From a checkpoint of a small image VAE.
Data: trained on simulated stained blood smears, 195000 training examples, 2.2 epochs.
Rows from block 5 of the decoder of a small image VAE, named by matrix and row number. Rows with one number belong to one channel. Each number is 500 + 50 x the weight over its row's rms, rounded and kept within 0 to 999. All counts start at 0. Numbers have three digits each.
Before each channel's rows are labels from the 100 images, of 14976, where the channel reaches its highest value: "peak at" is the part of the image that holds the peak. Only what is clearly more common there than usual is listed. The data: simulated stained blood smears.
# convs1: 3x3 conv (decoder.decb.1.0.convs.1.weight, 64x64x3x3, standardized in use, each kernel summed), inputs 0-63
# convs2: expand pointwise conv (decoder.decb.1.0.convs.2.weight, 128x64x1x1, standardized in use, transposed), outputs 0-127

peak at: bottom right
convs1.7:480472588525461534564542520377525513547484479521572448436488422498601552447450475500515479496463559556575551542504456413527455515471494530432487505408483488542537384480465557552596456466506546
convs2.7:535572580495522481478568474543548481623496503504535568430449500453496521489603520484513529484564422433582555521431536521530475505502480469503425512475557525398476528480445452492435479531416525441528564546540424499384473498531504448490509558522528476468395477475562479518453420470504518545386492477524511475570525489495596573533505505553478562686485430514525553561503468556564474521572

peak at: centre
convs1.44:503555495500560479513424535548427511515499517508451602628586499535532490504483466562463515471508453382421525472558366535575471533469532445566464415536513541522436441548461487539508533490527488
convs2.44:499510491440586394463414520588552467562462438614522512415440529455504454481533521545537448533426452595480586506520457539503503496534508496497508478527493426490443519532435547466437462492464477422520501499495499544457495492510479494482494516475458395513421532427555482512510467434499502454414541509475485478517500553582560540499623438539520431618521502539490552650448567532626458479570

peak at: centre
convs1.10:506475487484444529515520433610535445399450477466554353517427558479481557494464472492593502528501651502441566519465443575521518501459496500505572501481460559528506509439514574462496451501524470
convs2.10:536455515522497434459427487524517485492569472541336521498526522513479496417514498594486478582476516427514530494489509412556502517512453478522438489492486444473535573433377462478503475535476473486249519497465446538459481501492503504480517554483538464460422445554497435390468444495501524484489544494462483434400519528475440585515501465479434578563478474489529508572481495504482559419564

peak at: bottom right
convs1.49:578503484499450552447480461448424521527566472514502420510467529561449577544533504509503535614563490545421594423558406378492529528540589516513433463507533535566456483452490489463501552524474454
convs2.49:375440517539499477527575500435553540615533614504503384490555516525528452471388512537461513514539577529496470490483554608526488469418531463484494508493493478407553479527506484535526449502480528484499540486481455440559555505588446572567501442545482474493565491456501574505519463569521520496566542510578557576552440493514585504484479598433471368358547517544526538489542559498497557488473

peak at: centre
convs1.22:503517538552570513469455515461478452492492554505443494511576500516460462496467498544550546508461371428510520473557460553421502572531562453482441512551462622516517379403377506547473548506507472
convs2.22:475669395509412497426443541519589470530431582479461506508439485528486481459503441509488519552586424458439561577496487423498556481484575491473567421454503536534469449503452447492504536445578483549473465447526507472454472492536558561527442428561539533485574482543442468530485520559550479478607645508497496518483501511543413477472458461531419516631466476572499453525474459533484510457483

peak at: centre
convs1.51:569476495446506610530500481551538578539514447357518591416486469501540467501538431497521413526500470454512436527482464504501478527513545393529621540529506502507449524547521510582515537607488516
convs2.51:562470446508548513479565496532533534502499478486500462576502371457343495530430507513489434461453495480501543478477485496563490444510441487474471463500498587494494336453528550482499502511510511546537474610493496512540489624472587575479448536473515508501532497490475464513475471522516516453464455480511412456530613545625516530536568452441608471429431433469483432421576413501533441447506

peak at: middle right; centre
convs1.26:513493601446513512459505455464529411513564485510516416503462497479431466657563570458494462504539590491486579444559450560508492534447523457511455475545512531496568496388474473498456499535581419
convs2.26:483509496433517519583578520485641514449632469530515555513475518521511457519417557485425573371489575555468487467556537582452402489538561478491475460486499539467435484461431535491482455504533497486509544621434452536525491510521468521475463512587534404505534554473511479495499502593515527460491569471568537471469444484547456613523542466412476572630507505522561481559516476544519459590521

peak at: middle left; centre
convs1.24:471604456503482518524437516516502560539448562399484572502443461462490454527506508389505461474466554433504512587493515450534520529551473519549522450548542483440447549534477503521431608619598563
convs2.24:553462448534412520487408504543482481493493492484492438603499493528470473434446601468554420445524553474495486481543459418562577531535482552427548406411434502627468490534371413483515481473545458538538456470575482488458464499420523534447459520443507515593534439536487484491507506455488535465558551410460486477451535517497533499489568501546466453359518504558571490577501496514366480531471

peak at: top left
convs1.0:516471500513482503424590568493492479535555494503470435421522504452437485547442483591514533505451577548601549485456532447619527403547542498478570419520514440444475437481537509429456586552492525
convs2.0:481593385502499472594473547564490558499491467541514492471471520404495519535377533535541403534484560441496533488496492489552469518480411443479450495447524425529509573471428539527432564629540500498552541423486501632504491500664498540502576487533512485474480540581486504552494490419599490518511558511454516582557536494513539441563539522469489489466422541524472464414429435485528456508525

peak at: centre
convs1.4:526476617601500502494503530512569485491447495586512508601594552520488456455515498567575521444520363405563529463495513551396468510489549473565528454510467489527441498452478542497479489458424512
convs2.4:476558478474563412516516534470460445555493451553438609420530511446510509541557439595427527625544473540470539534573504509501442585502493521524474620559565525441514428518563580474470554453477491518392521468533434444510469495464470433492511486508363520402543473454455547485487471452448457510460525562472515478566445522514577472497407494502422530423511463447478532456454486558476526400541